Rows from block 2 of a small sound classifier, named by matrix and row number. Rows with one number belong to one channel. Each number is 128 + 24 x the weight over its row's rms, rounded and kept within 0 to 255. All counts start at 0.
After each channel's rows are labels from the 100 clips, of 14976, where the channel reaches its highest value: "top examples" is what is common among them; "loudest band" is the band of the loudest frequency at the time of the peak. Only what is clearly more common there than usual is listed. The data: single notes of 20 synthesised instruments. In brackets: how many of the 100, against the usual share in percent.
# convs0: first width-11 conv (model.blocks.2.convs.0.weight, 128x128x11, standardized in use, each kernel summed), inputs 43-85
# convs1: second width-11 conv (model.blocks.2.convs.1.weight, 128x128x11, standardized in use, transposed, each kernel summed), outputs 43-85

convs0.8 [108 129 133 115 142  99 157 130 101 121 179 134 134 103 144 152 187 114 112 110  95  93 147 140 113 143 139  91 112  85 181 117 106 153 145 166 134 111 140 129 130 122 118]
convs1.8 [ 72 132 127 138  96 149 135 131 136 145 164 147 144  97 120 103 115 107 128 185 128 164 139 161 119 132 136 109 128 100 144 141 104 139  98  95 130 142 124 182  81 104 110]
top examples: G (95 vs 8.6); octave 5 (54 vs 24.1); note: G5 (54 vs 1.9); octave 6 (45 vs 13.7)
loudest band: 1000 to 2000 Hz (50 vs 10); 500 to 1000 Hz (42 vs 14.1)

convs0.50 [136 143 147 121 131 114  97 113 146 155 116 148 145 124 104 122 157 122 177 103  94 124 109 113 132 181 145 120 139  73 168 107  87 142 122 141 123 114 143  61 119 137 149]
convs1.50 [107 161 117 199 130 176 107  97 120 155 159 155 150  96 104 145 100 147 140 163 118 147 136 126 153  75 107 140 111 113  74 147 122 122 137 106 131 115 113 133 119 118 126]
top examples: short note (81 vs 36.1); C (36 vs 9); note: C6 (33 vs 1.9); B (30 vs 7.7)
loudest band: 1000 to 2000 Hz (25 vs 10)

convs0.64 [150 126 144 107  97  92 149 153 159 100 117 130 102 140 135 136 114 129 135 142 132 115 149 155 134 136 101 107  91 122 113 113  72 171  81 117  99 185  97 145 132 102 176]
convs1.64 [110  77 131 155 151 131 135 115 142 114 129 113 125 147 134 162 110 122  97 133 153  98 130  91 132  85  56  97 150 148 174 185 153  92 135 163 141 132 144  99 145 129 165]
top examples: G# (72 vs 7.9); short note (70 vs 36.1); note: G#5 (35 vs 1.8)
loudest band: 500 to 1000 Hz (38 vs 14.1)

convs0.67 [138 121 148 114  97 133  98 112 143 139 131 101 119 187 141 119 169 123 167 142 122 142 126 110 129 127 134  71 114 106 119 164 109 167 160 115 141 118 125 125 176  99 123]
convs1.67 [100 176 115  87 120 155 122  90 128 167 127 125 165 103 122 130 155 127 118 114 130 152  88 124 111 129 140 124 139 100 109 130 146 145 108 124 139 138 140 134 151 172 125]
top examples: D# (47 vs 8.2); A# (47 vs 8.4); note: D#5 (33 vs 2)
loudest band: 500 to 1000 Hz (54 vs 14.1)

convs0.75 [139 118  70  93 133 124 171 126 121 155 111 133 170 143  99 139 156 138 152 138 123 117 132 132 127 122 183 119 115 120 121 147 169 129 106 104 122 176 122 115 154 155 114]
convs1.75 [146 158 113 134 125 116 134 103 110 173 100 164 130 126 146  96 109  71 118 123 141 130 139 141 100 137 134 150 119 144 109  91 110 104  95 110 100 143 139  95 121 105 130]
top examples: A# (48 vs 8.4); A (41 vs 7.7); note: A#5 (33 vs 2.2); note: A5 (25 vs 1.7)
loudest band: 500 to 1000 Hz (58 vs 14.1)

convs0.95 [139 115 111 146 133  92 112 119 130 115 123 172 170 149 130 148 137 167 117 113  97 113 149 115 112 151 112  89  96 142 192 166  93 145 103 135 143 126 145 145 128 148 138]
convs1.95 [121  89 138  98 144 137  81 112 128 120 150 158 118 136 125 130 118  84  99 150 122 174 115 124 115  97  66 161 129 169 144 151 146 124 104 159 107  96  88 124 132 119 109]
top examples: octave 6 (59 vs 13.7); G# (55 vs 7.9); note: G#6 (36 vs 0.8); instrument: marimba-like (32 vs 5)
loudest band: 1000 to 2000 Hz (62 vs 10)

convs0.36 [129 138 129 139 123 106 132 171 146 135 126 100 117 113 118 129 126 155 126 127 119 106 155 112 142 125 172 125  95 152 113 149 129  79 137 115 133 139 128 138 136 171 129]
convs1.36 [154  96  94 180 147 112 169 107 117 121 120 129 135 123 107 150 166 155  78 121  96 136 128 142 123 129 136 106 108 141 130 115 121 141 117 140 123 124  91 131 147  78 162]
top examples: octave 5 (72 vs 24.1); E (71 vs 8.7); short note (70 vs 36.1); note: E5 (62 vs 2.2)
loudest band: 500 to 1000 Hz (45 vs 14.1); 1000 to 2000 Hz (26 vs 10)

convs0.76 [116 143 132 128 152 114 126 158 162  94 128 116 136  80 137  94 150 164 101 152 149 121 118  75 137 143 124 161  97 137 124  78 140 119 133  83 149  91 166 128 135 111 140]
convs1.76 [149  81 101 112 130 166 154 113 110 101 125  70 127 163 123 113  97 130 139 149 121  88 102 132 115  86 105 119 129 133  80 116 136 126 113 118 148 153 142 162 100 126 132]
top examples: C# (93 vs 8.2); octave 5 (61 vs 24.1); note: C#5 (61 vs 2.2); note: C#6 (30 vs 1.4)
loudest band: 500 to 1000 Hz (46 vs 14.1); 1000 to 2000 Hz (37 vs 10)

convs0.16 [190 148 102 134 131  97 117 127 114 138 125 136 201 101 119 132 130 139  96 142 106 136 143 135 115 167 103 117 155  86 178 189 153 119 122 139  88 120 178 173 129 118 138]
convs1.16 [127 119 139  64 135 106 124 140 149 152  92 159 157 109 128 117 117 103 111 143 109 141 130 150 140  74 147 175 149 122 135 169 156 137 151 136 148 102 128 193 105 158 145]
top examples: D# (37 vs 8.2); thin (high-pass) (31 vs 12.4); note: D#5 (30 vs 2)
loudest band: 500 to 1000 Hz (39 vs 14.1)

convs0.18 [118 131 142  84 175 126 148 124 147 100 157 117 120 112 111 104  81  85 123 131 131 123 138 111 131 140 135 199 162 142 125 154 133  90 198 117 120 133 117 141 108 130 134]
convs1.18 [146 102 141  96 126 154 121 170 117 119 128 143 108 103 119 127 130 130  93 173 177 122 120 154  65 122 100 174  88 138 141 147 109  93 186 133 124  92 131 142  90 133 126]
top examples: C# (79 vs 8.2); short note (67 vs 36.1); octave 6 (51 vs 13.7); note: C#6 (51 vs 1.4)
loudest band: 1000 to 2000 Hz (56 vs 10)

convs0.53 [ 86 168  77 146 113 124 115 147 121 152 103 162  95  99 132 152 151 111 165  97 120 125  99 122 133 113 120 152 193 121  98 146 182 113 120 132 132  89 176 127 126 174 134]
convs1.53 [134 130 127 130  85  97 137 129 112  92 103 188  80 117 114 120 149 163 140 106  89 154 127 115 130 129 156 128 139 122  82 158 120 135 162 144 142 152 160 154 170 145  85]
top examples: white noise (43 vs 8.7); pink noise (39 vs 8.7); octave 2 (39 vs 12.9)
loudest band: 4000 to 8000 Hz (37 vs 6.8)

convs0.72 [116 117  95 115 158 141 131 166 144 104 116 125 112 138 126 163 121 152 128 139 150 129 193 120 163 131 123 105 118 184 110 103 135  97 107 137 149  93 133 154  86  98 152]
convs1.72 [124 124 141  97 134  76 144 171  95 126 140 104 125 116 177 124 116 111 134 138 128 116 160 148 166 105 127  87 118 138 100  66 105 123 146 136 140 135 167 122 141 125 107]
top examples: G (73 vs 8.6); octave 6 (38 vs 13.7); note: G6 (38 vs 1)
loudest band: 1000 to 2000 Hz (43 vs 10)

convs0.66 [119 122 144 137 126 116 120 139 131 120 107 114 121 130 149 144 160 116 123 128 190  95 113 157 115  95 103 112 139 113  96 130 148 160 132 125 153 128 103 120 189 111  91]
convs1.66 [118 151 135  62 110 128 136  98 149  64 136  94 109 124 132 140  90 131 128 132 132 122 130 128 202 144 111  59 139 131 105 136 162 148 125  85  89 110 115 125  95 119 163]
top examples: octave 4 (80 vs 25.5); short note (77 vs 36.1); G (72 vs 8.6); note: G4 (63 vs 2.2)
loudest band: 250 to 500 Hz (64 vs 14.1)

convs0.65 [137 149 138 130  85 204  96 174 117 109 175 149  89 117 124 132 122 131 131 135 152 131 138  82 117 126 124 109 127 143 101 167 110 147 129 146 107 128 117  92 154 112 158]
convs1.65 [171  98 128 132 104 111 106 185 168 131 149 170 121 130 123 121 102 156 101 144 108 125 114 118 141 138 129 121 155  86 148 166 117 123 105 138 146 176 184 118 139 148 141]
top examples: short note (73 vs 36.1); octave 6 (43 vs 13.7); E (42 vs 8.7); note: E6 (35 vs 1.5)
loudest band: 1000 to 2000 Hz (45 vs 10)

convs0.70 [133 118 155 139 145 136 133 157 101 132 160 125 127 113 143 171 115 115 143 129 125 109 142 127 148 106 130 139 162 179 111 143 139 169 102 178 138 137 112 126  95 115 107]
convs1.70 [ 97 151 128 153 125 114 139 126 135 164 164 174 149 106 147 121 128 128 131 115 142 150 135 143 142 120 139 154 143 186 145 132 108 151 154 127 100 125 131 155 142 115 132]
top examples: E (75 vs 8.7); short note (66 vs 36.1); octave 4 (64 vs 25.5); note: E4 (60 vs 2.2)
loudest band: 250 to 500 Hz (43 vs 14.1)

convs0.42 [133 148 139 146 126 130 107 112 171 168 140  97 125 102 127 109 109 136 158 143 151 105 140  88 128 105 149 134 163  97 142 127 109  97 110 129 157 129 117 155 145 126 122]
convs1.42 [131 113 133 206 118 143 153 115 123 147 125 125 104 107 116 127 118 100 103 138 100 141 143 106  83 170 120 133  93 100 131 118 136  80 125 131 104 123 144 157 129 160 122]
top examples: C (76 vs 9); short note (73 vs 36.1); note: C4 (42 vs 2.4); note: C5 (31 vs 2.2)
loudest band: 500 to 1000 Hz (48 vs 14.1)

convs0.29 [147 136 150 151 102 144 110 136 119 130 121 145 104 100 115 141 136 164 158 121 122 147 118 116 148 115 103 132  92 159  78 151 100 120  79 140 118 138 136 141  83 123 179]
convs1.29 [168 142 126 178 132 141 104 169 151 154 151 136 146 115 134 124 147 144 147 151 106 107 117 127 158 156 161 118 177  81 129 118 158 164 131 134 134 141 116 155 123 140 146]
top examples: octave 6 (77 vs 13.7); E (75 vs 8.7); short note (71 vs 36.1); note: E6 (57 vs 1.5)
loudest band: 1000 to 2000 Hz (80 vs 10)

convs0.62 [110 135 175 152 134 119 124 104 152 167 103 160  99 124 126 118 108 114 133 135 124 122 177 155 134 149 111  72 113  80  87 158 166 131  95 157 130 134 135  93 204 114 151]
convs1.62 [114 112 126 131 151 115 162 119 150 110 102  70 106 152 132 132 135 116 132 122 125 105  98 130 131 157 114 119 137  83 141 139 160 151  80  90 170 133 139 141 116 162 135]
top examples: A# (64 vs 8.4); short note (63 vs 36.1); note: A#4 (29 vs 2.3); note: A#5 (28 vs 2.2)
loudest band: 500 to 1000 Hz (36 vs 14.1)

convs0.23 [143  96 111 149 144 121 149 135 113 144  91 143 115 151  84 125 141 109 134 114 138 126 112 143 158 164 160 124 124 151 148 137 120 121 106 147 121 129 147 162 118 128 112]
convs1.23 [143 174 126 149 100 133 131 137  79 106 122 179 105 137 150 129 104 126 139 156 135 122 137 119 102 112 134 132 183 123 173 151 110 153 144 173 144 127 177 121 102 110 106]
top examples: F (82 vs 8.2); short note (77 vs 36.1); octave 5 (67 vs 24.1); note: F5 (58 vs 2.1)
loudest band: 500 to 1000 Hz (68 vs 14.1)

convs0.51 [167 103 169 142 151 123 104 144 137 133 118 123 175 139 173 126 109 105 105 131 127 175  91 124  96 125 120  95 106  81 152 126 145  95 105  78  97 149  85 127 153 130 124]
convs1.51 [104 147 106 140 134 106 119 126 139 127 170 118 125 166 107 141 151 100 137 146 127  83 116 121 184 135 157 151 110  75 135  94 165  82 135 128 143 113 106 139 148 121 122]
top examples: G (50 vs 8.6); G# (49 vs 7.9); note: G#6 (25 vs 0.8)
loudest band: 1000 to 2000 Hz (58 vs 10)

convs0.21 [142 180 113 159 132 118 114 110  42 105 126 104 139 151 130 105 151 101 119 120 137 124 136 140 142  92 105  91 110 146 105 199 161 114 147 133 157 148 168 153 127 154 185]
convs1.21 [137  95 120 117 117 110 149 154 161 153 146 166 195 153 106 145 129 129 143 115  97 106 101 191 125 130 146  88 119 154 141 113 144 100 119 148 112 105 149 197 108 110 124]
top examples: octave 4 (53 vs 25.5); pink noise (52 vs 8.7); white noise (36 vs 8.7)
loudest band: 4000 to 8000 Hz (28 vs 6.8)

convs0.120 [131 163 120 126 118 109 149 110 149 143 104 107 146 141  99 137 151 125 119 129 148 130 100 132  87 157  90 119 141 109 154 151 107 184 105 115 127 151 128 132 117 117 114]
convs1.120 [ 95 139 123 155 105 143 157  51 112 137 113 120 108 132 149 104 100 103 126 137 125 147 137 113 170 131 128 119  94  91 115 151 126 114 107 145 101 139 132 124 112 133 156]
top examples: short note (81 vs 36.1); B (66 vs 7.7); octave 5 (53 vs 24.1); note: B5 (43 vs 1.7)
loudest band: 500 to 1000 Hz (55 vs 14.1); 1000 to 2000 Hz (27 vs 10)

convs0.26 [138 107  87 121 128 111 109 145 129  94 126 123 139 159 134 133 151 133 143 157 150 115 152 127 109  84 166 141 123 131 119  82 143 100 136 115  89 143 159  77  86 126 124]
convs1.26 [139 120  79 103 116 111 127 173  97  98 136 101  93  97 157 134  98 117  96  94 146 154 134 144 148 128 155 162 144 138 193 124 144 118 126 127 190 172 111 145 147 159  98]
top examples: octave 4 (82 vs 25.5); short note (72 vs 36.1); C (36 vs 9); note: C4 (36 vs 2.4)
loudest band: 250 to 500 Hz (38 vs 14.1)

convs0.69 [108 142 156 155 120 139 117  93 124 179 115 137 108 134 116 120 115 101 100 114 117 129 150 143 113 132  99 105 106  96  98 162 140 122 123 135 154 111 134 134 156 170 125]
convs1.69 [122 156 118 137 115  88 125 184 102  99 129 114 146 106 130 102 124 111 108 133 129 135 138 111 139 150 160 164 167 148 147 129 161 159 141 117 131 130 143 175 118  92 120]
top examples: white noise (53 vs 8.7); pink noise (43 vs 8.7); octave 2 (37 vs 12.9)
loudest band: 4000 to 8000 Hz (43 vs 6.8)

convs0.19 [156 128 108 133 119 139 144 120 112 121 121 156 122 113 164 111 111 108 143 177 126 110 138 165 137  92 140  64 134  89 149 148 152 118 111 125 148 174 129 149 121  95 133]
convs1.19 [107 171 143 108 122 105 112  96 160 113 114 138 102 122  79 122 126  97 101  83 165 123 120 155 139 120 154 109 141 109 147 150 103 126  90 108 111 162 106 142 133 146 168]
top examples: octave 5 (96 vs 24.1); short note (78 vs 36.1); G (54 vs 8.6); note: G5 (53 vs 1.9)
loudest band: 500 to 1000 Hz (87 vs 14.1)

convs0.94 [129 158  98 107 133 138 123 116 133 108 125 116 154 104 111 134  72 172 105 108 161 113 154 123 126 145 128 116 153 158 144 132 156  68 167 155 209 109  94 119 126 125 105]
convs1.94 [123 112 149 141 124 139 109 133 151 115 131 134 144 121 154 124 152 172 127 132 138 116 153 123 130 140 107 126 135 138  76 155 128 150 133 129 185 136 139 152 129 169 145]
top examples: C# (71 vs 8.2); short note (61 vs 36.1); octave 5 (60 vs 24.1); note: C#5 (43 vs 2.2)
loudest band: 500 to 1000 Hz (42 vs 14.1); 2000 to 4000 Hz (28 vs 2.7)